A small segmentation model, trained from scratch.
Model: encoder arch vgg, encoder norm batchnorm.
Data: trained on pictures of board games with random positions, seen at a slant, 195000 training examples, 15.6 epochs.
Rows from block 6 of the encoder of a small segmentation model, named by matrix and row number. Each number is 128 + 24 x the weight over its row's rms, rounded and kept within 0 to 255. All counts start at 0.
After each channel's rows are labels from the 100 images, of 14976, where the channel reaches its highest value: "top examples" is what is common among them. Only what is clearly more common there than usual is listed. The data: pictures of board games with random positions, seen at a slant. In brackets: how many of the 100.
# conv: 3x3 conv (encoder.blocks.6.conv.weight, 192x192x3x3, each kernel summed), inputs 0-95

conv.80 [129 119 109 129  76 125 150 111 158 131 148 119 166  63 118  99 122 122 128 120 122 119 151 109  63 121 115 125 161 135 102 192 159  84 121 103 180 190 101 142  80 148 151 111 122 141 127 125 131 136 134 129 136 119 156 102 119  80 114 133 112  98 116  87 161 158 147  76 124 118 124 114 136 126 108 127 121 176 115 170 118 137 137 115 132 110 119 114 134 129 143 109 115  93 128 114]
top examples: noughts and crosses (63)

conv.101 [124 128 141 127 106 145 255 174 116 115 120 154 134 137 132 114 133 156 139 132 111 143 112 113 102 126 120 145 132 141 135 219 119 127  99 126 148 224 126 171 156 108 140 160 147 192 118 115 125 118 107 149 148 103 122  97 142 122 153 117 122 136 123 126 129 120 155 138 120 163 133 128 125 104 154 115 140  99 123 142 151 125 126 144 113 122 148 123 111 131 104 148 142 121 131 145]
top examples: nearly empty (87); noughts and crosses (75); more pieces: equal (28)

conv.62 [143 113 145 135 100  63 196 108 121 148  84 125 143 133 118 114 129 134  95 147 144 133 158  74 137 111 135 162 137 170 137 142 100 101 177 110 131 127 108 125  76 117 143 141 166 122  94 124 140 154 100 119 123 127 127 112 137 138 139 116 153 136 193 137 153 120 149 129 135 152 121 150 120 143 105 122 124 153 110 147  83 112 109 115 156 142 169 109 142  93 113  80 119  98 112 149]
top examples: digit grid (56)

conv.19 [131 141 133 129 130 132 128 137 141 118 129 125 132 138 134 137 130 115 126 123 128 126 137 100 122 145 131 136 210 119 133 255 130 125 127 147 129 246 129 191 138 123 112 145 130 255 124 140 120 147 117 137 101 134 145 115 122 108 130 129 140 122 130 130 115 127 107 124 113 125 108 114 124 113 138 137 143 116 133 142 123 126  90 134 122 140 132 120 127 132 128 111 129 108 117 132]
top examples: nearly empty (100); noughts and crosses (94)

conv.29 [145  95 103 153 110 139 119  86 140 120 138 107 164 117  92 130 139  94 111 114 135 129 187 121 101 113 111 119 148 116 129 127 130 101 242 121 101 116  61 117 111 121 133 106 124 107 150 118 115  99 128 113 117 115 137 136 100 144 120 147 122  93 129 126 132  97  69 123 106 112 123 144 125 107  81 149 134 107 138 105 120 115 143 129  69 175  99 142 140 108 125 124 126 101 164  92]
top examples: draughts (36)

conv.123 [116 151  89 131 120  96  93 139 110 123 143 192 150 159 121 140 130 144 113 143 150 139 120 157 138 111 114 180 137 154 119 139 186 114 131 143 116 138 134 120 108 159 145 121 140 134 147 127 114 162 120 129 101 107 152 136 146 115  98 137 168 130  79 112  97 123 146 127 124  98 120 144 122 136 116 146 163  83  96 146 145 126 145 112 175 157 157 100 124  93 134  95 131  43 105 150]
top examples: discs on a green board (38)

conv.156 [151 134 109 126 126  47 135 132 107 152 142 104 169 117 123 154  93 123 107 113 143 126 141 111 147 135 160 185  76 120 121 139 119 134 143 129  96 123 110 133  14 151 144 120  93 114 131 132 134 108 133 116 140 118 132 129 137 129  95 143 140 135 118  89 143 135 109 149 138 113 113 123 158 100 120 156 115 122 133 118 115 126 168 109 125 130 129  89 135  82 124 159 123  94 147 120]
top examples: discs on a green board (36)

conv.84 [139 136 124 129 152 127 153 146 125 122 134 127 136 138 122 116 142 114 136 127 131 125 123 162 126 121 136 124  80 139 119 120 129 113 132  94 128 126 129 176 145 130 121 144 143 105 118 137 140  96 122 132 183 129 128 124 126 135 125 137 148 110 125 146 100 123 140 140 130 129 136 132 109 109 138 120 142 136 129 118 105 125 242 140 130 131 117 112 127 124 119 147 113 149 119 114]
top examples: nearly empty (93); digit grid (79)

conv.126 [155 121 107 121 108 108 135  99 116 106  98 105  81  78 138 121 118 126  71 106 173 121 149  76  96 169  94 126 156 120 167 141  92 115 178 140  86 130 118 117 113 104 103 117 122 134  90 130 121 112 159 134 133 131  94 140 125 117 106 141 100 147 153 113 124 132 108 101 161 147 126 146 154 134 161 131  99 124 122 109 141 144 143 146  86 160 103 114 135 104 142  37  87  97 107 122]
top examples: digit grid (64)

conv.121 [124 100 137 154 137   2 152 134 145 133 119 140  97  94 143 140 149 139 154 125 108 114 103 130 139 120 133 148 112 110 133 129 109 133 117 145 144 124 129  86 107 136 143 134 116 127 110 136 136 129 156 126 118 120 104 128 120 130 136 100 110 127 139 143 148 138  68 172 141 132 121 115  95 188 138 104 122 137 144 100 109 126 141 127 125 112 134 171 132 110 109 122 103  40 143 138]
top examples: digit grid (95)

conv.88 [175 119 112 100 143  86 114 133 126  67  99 130 196 108 110 102  92 117 148 130 121 181 163 173 167 158 163 120  99 131 119 130 116 118  97 141  94 127 170 114  98 130 174 142 132 127 100 146 158 123 155 159 128 162 142  95  70 159  80 145 119 137 111  94 136 125 110 131 151 149 118  99 164 133 141 151 131 100  91 144 127 110 145 111 113 125 107 129 113 134  95 153 124 149 108  93]
top examples: digit grid (99)

conv.5 [ 90 138 107 146 102 154 125 128 116 147 168 115 124 114 110 151  92 140  99 107  92 116  81 144 134 120 124 144 132 171 136 130 140  95 198 144 110 129 110 105 134 140 122  91 124 128 149  99 122 100 105 143 119  97 110 133 115 159  60 116 111 148 131 138  72 114 144 115 149 153 108 124 123 118 189 133 191  81 105 137 135 146 111 110 128 153 145 162 139  88 139 133 150 109 124 150]
top examples: stones on a line grid (38)

conv.4 [ 91 169 166 136 149 114  93 141 121 131  93 141 126 156 137  87 167 158 121 161 129  87 112 133  81 139 104 165 115 157 123 131 126 116 185  88 121 123 130 119 146 129 108 112 118 133  90 119 110 118 101  99 151 163 135  89 144 152 129 114 138 121 154 127 106 105 138 143 141 108 121 140 127 147 163 128  77 107 144 110  87 149 132 120 106 176 109 120 112 207 139 155 109 141 110 100]
top examples: discs on a green board (38)

conv.165 [104 134 129  89 147 150 151 138 115 142 171 111 112 152 145 150 140 138 125 122 154 155 138 117 177 137 132 138  90 107 126 126 145 126 179 104 117 126 119 158  99  85 104 141 126 108  93 148 104 140 149 126 147 160 140 152 147 117 125 161 110 115  99  95 135 105 139  72 127 133 127 119 149 156 164 106 133 144 143 171 124 141 136  91 160 122 169 119 141 130 147  34 128 113 118 138]
top examples: noughts and crosses (61)

conv.181 [104 150 144 111 124 127  85 149 135 144 129  96 109 131 114 124 106 136  83 106 118 138 130 123 122 105 115 151 119  79 124 145 142 136 156 103 177 150 113 112 109 150 105  75 120 138  97 161 102  85 135 131 153 124 154 159 148 125  93 105 112 148 117 148 109 122 133 154 113 104 130 106 151  74 161 103  97 130 125 142 123 134 144 106 127 137  95 147 130 108 130  72 124 157 120 105]
top examples: discs on a green board (57); stones on a line grid (36)

conv.116 [160 148  96 113  61 184 141 112  90 119 140 141 133 107 158 154 121 154 129  94 140 110 129 102 119 120 149 133 147 123 121 131 130 146 108 135 223 123 150 120 172 142 109  81 124 124 117 130 119 120 125 130 128  78 122 148 169  85  88 143 128 148 102 100 141 117 137 159 113 118 144 134  85 156  65 103 152 125 101 123 173 144 125 151 139 104 121 138 133 119 123 130  90 125 164 165]
top examples: discs on a green board (54)

conv.140 [124 120 133 123 163 108 191 126  74  83  89 139 111 128 157 149 134  98 133 101 141 104  87 172  86 123 100 109 128 106 140 126 143 145  97 127 120 130 131 160 145 113 154 168 112 134 125 144 106 109 115 105 144 142 155  47 132 108 146 131 156 125 144 140 107 139 112 136 136 145  76 139 136 167 146 154 106 123 121 161 126 121 139 166 108 109 120 104 146 120 105 129 128 150 138 123]
top examples: digit grid (95); nearly full (66)

conv.174 [148 164 137 138 171 125 120 113 100  98 148  91 132 157 133 115 138 128 145 127 114 125 146  83 117 146 134 126 139 136  91 126  95 104 153 117 108 127 142 134 181 124 125 106  71 119 146 130 105 147 124 117 130 142 143 141  94 127 151 109  90  82 204 131 109 140 176 116 144 124 104  98 132 145  91 109 185 138 101  75 164 145 137 129 105 143 125 171 107 120 107 129 150 190  83 121]
top examples: digit grid (59); noughts and crosses (37)

conv.16 [151 111 147 151 123   0 123 132 123 124 106 149 136 161 135 105 147 121 133 133 115 121 139 117 139 128  87 173 143 120 130 139 123 132 142  90 169 142 116  81 103 150 153 126 119 136 120 148 154 145 113 128 134 121 123 126 121 105 117 141 172  89  94 144 148 139 143 203 126 122 130 120 111 177 153 166 149 115 136  93 130 135 133 113 154 157 131 128 112 157 122 132 129 111 160 124]
top examples: noughts and crosses (58)

conv.79 [110 116 104 107 119  98  85 117 136 139 131 137 122 149 181 160 105  88 145 140 120 125 143 109 152 169 162 100 118 134 126 132 131 123 149 128  88 125 152 122 101 114  77 179 163 143 199  91 108 122 139 127 117 170 130 155 132  78 119 125  92 139  90  77  82 149 165 139 112 131 123 140 114 156 120 110 136 120 126 131 156 127 127 129 193 149 153  66 123 143 123 113 112 108 143 151]
top examples: discs on a green board (37)

conv.185 [126 148 106 168 120  73  92 167 141 124 156 118 158 114 118 120 141 102 139 129 119 129 136 161 125 154 131 172  93 127 130 135 144 136 175  86 153 137 142 112 149 162 143 126 133 135 119 157 147 175 113 117 129 107  74 169 139 165 137 124  91 143 139 121 133 100 121 139 116 128 123 141 150 125 149 127 136  98 133 123 168 117 140 143 116 183  79 126 125 110 131 115 136 103 155 160]
top examples: discs on a green board (42); stones on a line grid (36)

conv.55 [ 98 139 115 136 109 168 127 121 157 135 152 150 143 129 128 121 185 143 124 137 123 155 161 112  73 118 108 139 116 156 125 152 185  95 149 119 143 155 125 144 126 126  77 112 161 132 153 101 140 127 132 149 128 129 106 123 139  95 149 111  92  95  96  70 120 125  90 143 100 124 119 153 132 102 116 163 151 105 100 132 174 142 119 106 148 153 144 125 122 129 179 117 114  83 112 165]
top examples: discs on a green board (46)

conv.117 [154 154 112 137 106 106 183 133  50 128 154 124 141 158 154 110 117  99 124 101  95 130 127 145 140 147 142  99 126 140 159 129 137  88 151 118 145 117 111 115 127 105 137 119 128 133 121 142 132 117 137 138 135 111 118 134 124 117 148 120 144 106 112  92 102 123 100 127 130 163 145 128 148 118 131  82 125 136 128 149 119 152 115 134 129 135 115  99 116 106 124 129 106 114 137  93]
top examples: discs on a green board (57); stones on a line grid (38)

conv.6 [116 126 136  98 145 129 163  97 138  93 149 131 132 148  91 139  88 113 123  99 131 105 154 144 150 146 105 119 126 120 109 142 140 113 157 134 119 149 140 128  88 115 117 104 165 140 128 107 138 133 116 136 122 138  77 153 116 111 118 106 158 123 154 125 122 149 119 149 190 109 132 119  71 139  80 144 146 132 161 135 136 135 145 122 131 131 126 133 126 141 127 122 100 126 160 151]
top examples: digit grid (71)

conv.103 [128 134 121 126 133 129 131 131 139 133 140 119 127 127 130 124 131 121 125 137 125 133 123  99 125 135 128 142 212 118 126 255 141 122 139 156 127 252 124 179 147 122 115 125 131 241 132 125 126 159 123 128 106 134 131 122 110 109 138 122 137 128 128 123 112 138 121 118 121 130 114 119 119 128 127 124 133 123 124 133 135 130  80 130 127 124 121 119 121 114 124 121 129 101 130 121]
top examples: nearly empty (100); noughts and crosses (99); second side has more (72)

conv.43 [166 127 103 150 130  79 106 134 118 105  89 116 130 108 148 176 181 124 144 135 139 141 159 102  98 144 121 135 140 135 164 144 162 170 113 122 164 139 182 102 141 115 143 120 144 134 147 155 125 112 134 129 136 125 132 126 132 122 147 109  73 109 137 120  73 110 123 132 147 112 141 131 112  38 106 134  95 131 154 117 134 117 108 117 140 134 111 180 149 116 142 116 129 124 156 156]
top examples: nearly empty (79); noughts and crosses (62)

conv.158 [117 129 105 106  91 121 160 149  94 147 126 127 130 127 145  95  96 133  96 167 133 139 151 145 153 140 137 103 143 142 128 123 118 131 139 138 116 122 152 123  87 141 114 110 156 133 148  81 112 107 158 151 130 109 129 130 116 104  89  91  99  95 108 110 112 141 127  60 118 112 142 148 161 131 102 160 143  99 137  97 112 109 117 134 205 130 180 145 126 118 105 117 120  78 138 134]
top examples: nearly full (63)

conv.7 [138 145 126 132 117 130 142 141  70 169 104 138 107 129 143 118  89 125 129  67 137 118 140  97 130 138 136 106 114 132 109 146 109 136 145 161 128 136 128  95  19  89 128 101 150 145 126 149 152 133 183 116 131 113 142 149 133 128 125 145 115 123 131 118 154 109 110 147 158 148 118 133 173 110 162  75 103 128 152 122 121 141 139 139 125 129 139 108 129 157 108 138 124 147 133 113]
top examples: nearly full (67); digit grid (59)

conv.112 [155 144 128 114 119 155 112 147 115 142 152 146 161 116 102 134 128 129 129 105 134 136 161 115 129 131 123 167 119  80 134 131 140 136 119 134 120 127  75 112 132  76 146 103 170 138 142 122 160 107 160 131 131 130  97 179 173 109 110 136 146 128 180  93 140 129 223 117 125 127 125 159 134 151 133 132  97 111 120  90 147 149 108 130  74 133 155 166 108 138 122 123 130 109 121 176]
top examples: digit grid (66)

conv.11 [143 150 127 111 122 137 167 107 120 154 114 109 140 164 103 175 151 154 117 133 102 109 125 134 137  71 100 135 115 157 105 104  99 152 161 115  99 119 130 178 130 127  83  89 107 118 135 119 124 138 125 109 118 109  91 171 125  80 108 145  88 109 153 181 101 108 163 168 118 109 112 119 112  93 116 123 176 127 134 109 118 136  88 139 106 143 119 163 144 118 125  95 111 131 103 109]
top examples: discs on a green board (36)

conv.191 [137 136 105 115 142  98 126  97 124 106 112 143 111 149 148 128 125 130 115 110 132 119 139 131 140 144 115 134 119 144 113 133 128 126 166 114 139 164 137 255 175 119 133 136 119 168 138 115 114  93 128 107 151 146 141 114 125  70 118 125 120 103 163 111  87 129 169 109 130 110  94 115 128 149  98 136 134 126 115 128 106 125 129 105 131 134 129 109 134 134 125 118 126 121 144 121]
top examples: noughts and crosses (68)

conv.144 [137 121 132 128 126 101  65 114 111 134 146 127 129 138 129 141 138 132 142 108 164  99 115 141 113  89 134 126 135 135 146 144  98 146 127 131 154 181 146 255 133 144 135 151  99 155 112 138 120 125 125 157 157 120 104 146 123 113  99 155  86 114  94 123 109 124 148  85 132 127 113 119 134 115 102 115  97 104 119 143 102 121 141 138 137 159 134 100 143 120 125 108 101 123 150 111]
top examples: draughts (99)

conv.102 [139 124 120 108 164  95 138 103 188 124 148 148 109  91 122 120 169 140 128 111 113 126 156 166 164 100 117 146 117 136 137 115 120 103 147 119 143 115 155 132  91 124  90  93 140 120 136  91 171 114 116 123 131 138 119 116 115 109 139 127 144 113  84 139  88 108 113 156  90 143 100 140 126  83 102 115 149 104 128  99 133 140 124  91 130 124 107 140 125 116 138  54 135 116 128 128]
top examples: discs on a green board (38)

conv.169 [121 138 103  84 141 144 101  95 164 130 101 103  99 152  98 118 118  93 119 131 116 144  98 108 120 169 120 133 126 128 136 118 120 112 170 108 114 122 104 106  94 145 128 162 169 109 144 130 106 109  96 121 126 125 126 177 144 150 120 116 130 119  94  85 123 177 110 196 135 107 108 136 105 164  86 141 158 141 134 141 116 106 130 115 166 119 120  76  98 169 132 139  98 151 168 155]
top examples: nearly full (66)

conv.65 [153 148 113  99 141 154 117 120 139  68  80 119 117 172 140 153 148 134 140 115 118  97  80  96  88 111 100 127 107 110 134 146 119 119 179 139  75 137 142 137 118  72 131 136  94 137 119 147 130 126 149 127 128 111 123 149 146 117 156 135 146 100 145 146 113 120 155 116 155 131  98 114 104 147 121 122  89 107 102  97 150 148 103 101 134 122 138 154 127 124 117  98  71 136  98 128]
top examples: noughts and crosses (78)

conv.50 [142 123 108 114  94 137 177 107 107 119 163 123 101 128 112 132 109 119 155 129 122 109 154  77 105 124 110 127 101 170 125 153  94 115 188  94 117 146 112 126 144 111 119 156 114 136 165  82 106 102  84 141 142  87 168 121 108 135  75 124 132 142 150  93 120  97 148 137 120 118 107 148  84 110 108 167 121 115  93 109 122 119 141 137 106 108 119 168 110 125 129 134 105 134 144 130]
top examples: digit grid (39)

conv.190 [138 133 129 134 132  58 159 128  97 122 188 134 171 170 121 152 159 151 103 197  93 116 120 147 148  83 105 185  91 163 142 137 146 123 179 100 118 146 108 138  80 114 145  71 127 143  99 212 125 118 128 109 129 143 148 127 146 111 122 139 123 130 102 135 162 142  85 150  94 109 147 136 152  97  94 121 105 141 115 125 146 142 144 137 162 100 117  78 109 134 136 140 136 105  95 157]
top examples: discs on a green board (56)

conv.187 [123 152 139 111 152  67 118 110 142 126  96 121 120  95 140 128 122 121 160  80 140 118 133 146 114 142 121 104 116 115 107 130 116 137 111 142 156 145 122 144 182 152 120 105  98 129 123 148 124 166 147 114 177 175 133 131 143 149 136 127 153 121  89 124 139 169  57  74 111 124 107 103 129 154 150 139 136 131 125 134 127 127 168 125  81  99  98 155 126 123 109 153 101 123 130 120]
top examples: digit grid (97)

conv.124 [140 139 113 132  75 154 106 123 136 163 198 144  81 126 172 119 123  95 130  71 131 151 144 137 136 106 155 126 137 148 125 153 100 117  48 122 128 159 100 145 158 134 145 136 153 146 100 111 145 157 152 156 143 113 152 126 131 149 140 152 135 120 101  92  96 165 151 186 126 126  98 130 152 101 188 104 118 119 121 116 132 166 132 173 146 123 141 110 137 136 149 195 104 105  92 103]
top examples: stones on a line grid (40)

conv.90 [131 119 119 123 119 130 142 133 118 130 136 144 130 111 138 114 140 111 132 121 129 130 111 145 132 113 122 125  56 121 128 110 104 109 139 100 133 110 104 139 112 133 121 125 133 114 112 114 119 107 121 128 209 131 126 126 137 128 121 136 134 112 117 141 119 138 132 104 137 126 127 112 128 141 136 126 109 137 122 115 137 122 248 118 133 140 130 100 132 128 135 137 113 155 142 124]
top examples: nearly empty (92); digit grid (77)

conv.59 [103 118 119 119 169  96 193 110 148  80  50 109 135 124 106 148 153 105 117 151 130 109 109 104 135 135 102 116 134 119 151 129  87 111 177 112  84 132 182 117 105 118 131 143  97 148 132 119 107 127 102 105 129 119 127 119 101  87 135 105 124 142 116 150 187 107 127 157 104 113 120 120 106  91 130  99 181 133 127 114 124 101 141  96 127 156 121  89 117 178  99  62  98 174 126 110]
top examples: stones on a line grid (38)

conv.92 [113 108 106 120  98 191 150 156 123 111  87 151 121 166 145 104  84 127 118  86 131 119 144 145 134 142 118 140 146 158 131 153 116 134 142 118 109 149 117 134 117 124 138 126 146 160 148 132 138 139 118 155 135  97  81 124 138 146  96 123 155 103 167 148 118  94 100 119 166 101 130 107 115 138 165 141 138 110 146 130 160 133 106 154 133 121 153 121 130 193 137 151 116 116 115 155]
top examples: digit grid (92)

conv.67 [125 142 118 141 124 118 120 114 144 126 126 142 121 126 129 132 134 108 138 140 118 129 109 110 122 131 135 150 100 119 126  91 139 110 129  92 125  94 121 175 142 125 116 128 136  84 123 126 132  97 141 123 215 131 130 111 128 119 129 123 123 112 120 155  90 124 146 133 141 128 131 111 117 104 120 121 131 126 144 130 111 131 224 133 123 140 118 105 129 123 124 130 132 135 115 116]
top examples: nearly empty (92); digit grid (74)

conv.45 [121 122 138  86 121 161  91  84 111 140 117 108 123 119 133 110 104 140 133 133 138 124 137 143 119 143 110 113 110 136 122 149 129 139 110 129  52 182 120 110 219 147 100 101 109 142 138 150 126 117 140 125 142 190 131 140 106 137 112 112 115 152  70 152 115 161 114 134 115  96  96 139 131 130 142 111 152 131 102 121 160 119 169 130 149  98  94 120 136 162 141 133  85 105 156 153]
top examples: nearly empty (77); noughts and crosses (68)

conv.21 [124 105 142 163 148  90 139 123  94  80 114 137 123  65 151 155 119 104 148  97 140 120  88 163  87 154 132 120 160  98 150 124 157 113 137  82 123 145  98 154 128 100 133 167 154 152 142 129 150 110 147 149 109 154 123  93 163 117 127 112 159 119 133 121  95  94  97 143 109 137 135 127 122 133 125 132 149  91 103 155 115 113 115  98 151 112 110  71 158 138 145 145  89 101 110 149]
top examples: nearly full (60); draughts (51)

conv.72 [108 109 138  90 126 122  86  98 142 108 136 112 131 105 160 127 101 113 133 103  99 110 147 118 135 149 110 130 132 144  78 135 125  72 205 100 104 150 135 115 141 140 123 105 107 128 143 114 117 133 147 106 132 134  93 141 118 105 100 118 134 123 123 168  84 124 122 124 124 139 109 106 111 115 177 141 150 160  93 125 150 146 138 126 138  87  91  97 131 149 151 113  93 110 131 115]
top examples: digit grid (35)

conv.145 [135 153 111 135 113 121 108 144 120 127 180 158 145 144 149 139 111 145 133  97 113 130 186 132 119 119 140 145 135 111 117 141 126 142 206 122  80 153 154 151 101 104 134 110 120 159 152 155 110  92 124 148 116 122 151 122 119 116 124 115 117 149 121  68 126 126  92  97 129 126 120 148 120 134 116 151 125 157 123 161 149 141 123 166 170  79 157 116 127 135 150 170  92  86 163 128]
top examples: discs on a green board (41)

conv.155 [124 124 112 131 154 121 120 130 140 152 137 126 133 171 131 118 121 136 123 128 133 139 125 126 137 134 139 137 205 127 150 234 153 126 128 169 126 255 126 176 127 144 128 138 116 191 130 131 120 165 126 127 117 119 145 128 122 105 113 108 140 108 129 109 120 119 133 118 131 125 115 136 123 102 107 113 115 126 132 128 122 120  90 128 134 131 124 151 116 109 136 112 114  97 131 142]
top examples: nearly empty (98); noughts and crosses (90)

conv.87 [108 103 111 113 153 187 104  95 143 195 128 128  82 117 122 122 125 138  80  86 148  93 133 111 140 122 113 131 133 165 153 100 137 124 162 142  72  94  93 138 119 148 144 115 130 103 154 135 123 168  93 147 133 136  94 135 110 132 141 105 152 137 159  86  98 137 155 155 157 103 144 150  93 161 121 116 167 155 164 184 131 118  99 140 144 136 132 115 113  97 168 122 114 126 121 152]
top examples: nearly full (73); digit grid (46); noughts and crosses (43)

conv.15 [104 103 120 128 154  60 154 134 138  80  82 145 102 140 137 155 124 133 111 108 125 128 157 123 150 165  78 157 130 133 108 145 148 123 187  89 122 147 163 161  46 107 127 154 125 140 117 112 146 131 154 143 151 124 120 124 128 108  82 146 139 138 106 125 138 124 137 143 128 131 128 110 143 144 173 164 115 119 134  93 128 139 131 118 123 117 117 145 143 129 164 111  88 118 116 128]
top examples: digit grid (78)

conv.179 [115 105 127 136 115 126  82 115 148 115  74 120 111 167 123 121 104 153 113  86  69 126 107 118 120 131 135 144 100 118 104 118 126 139 153  99 140 105 136 135 139 100 119 161 120 130 144 107 113 116  82 128 126 112 123  81 111 108  81 126 128 103  35 124  76 123 105 129 119 148 137  92 130 145 145 118 116 103 116 130 125 138 100 151 131 139 107 134 152 170 162 144 113 150  95  82]
top examples: discs on a green board (36)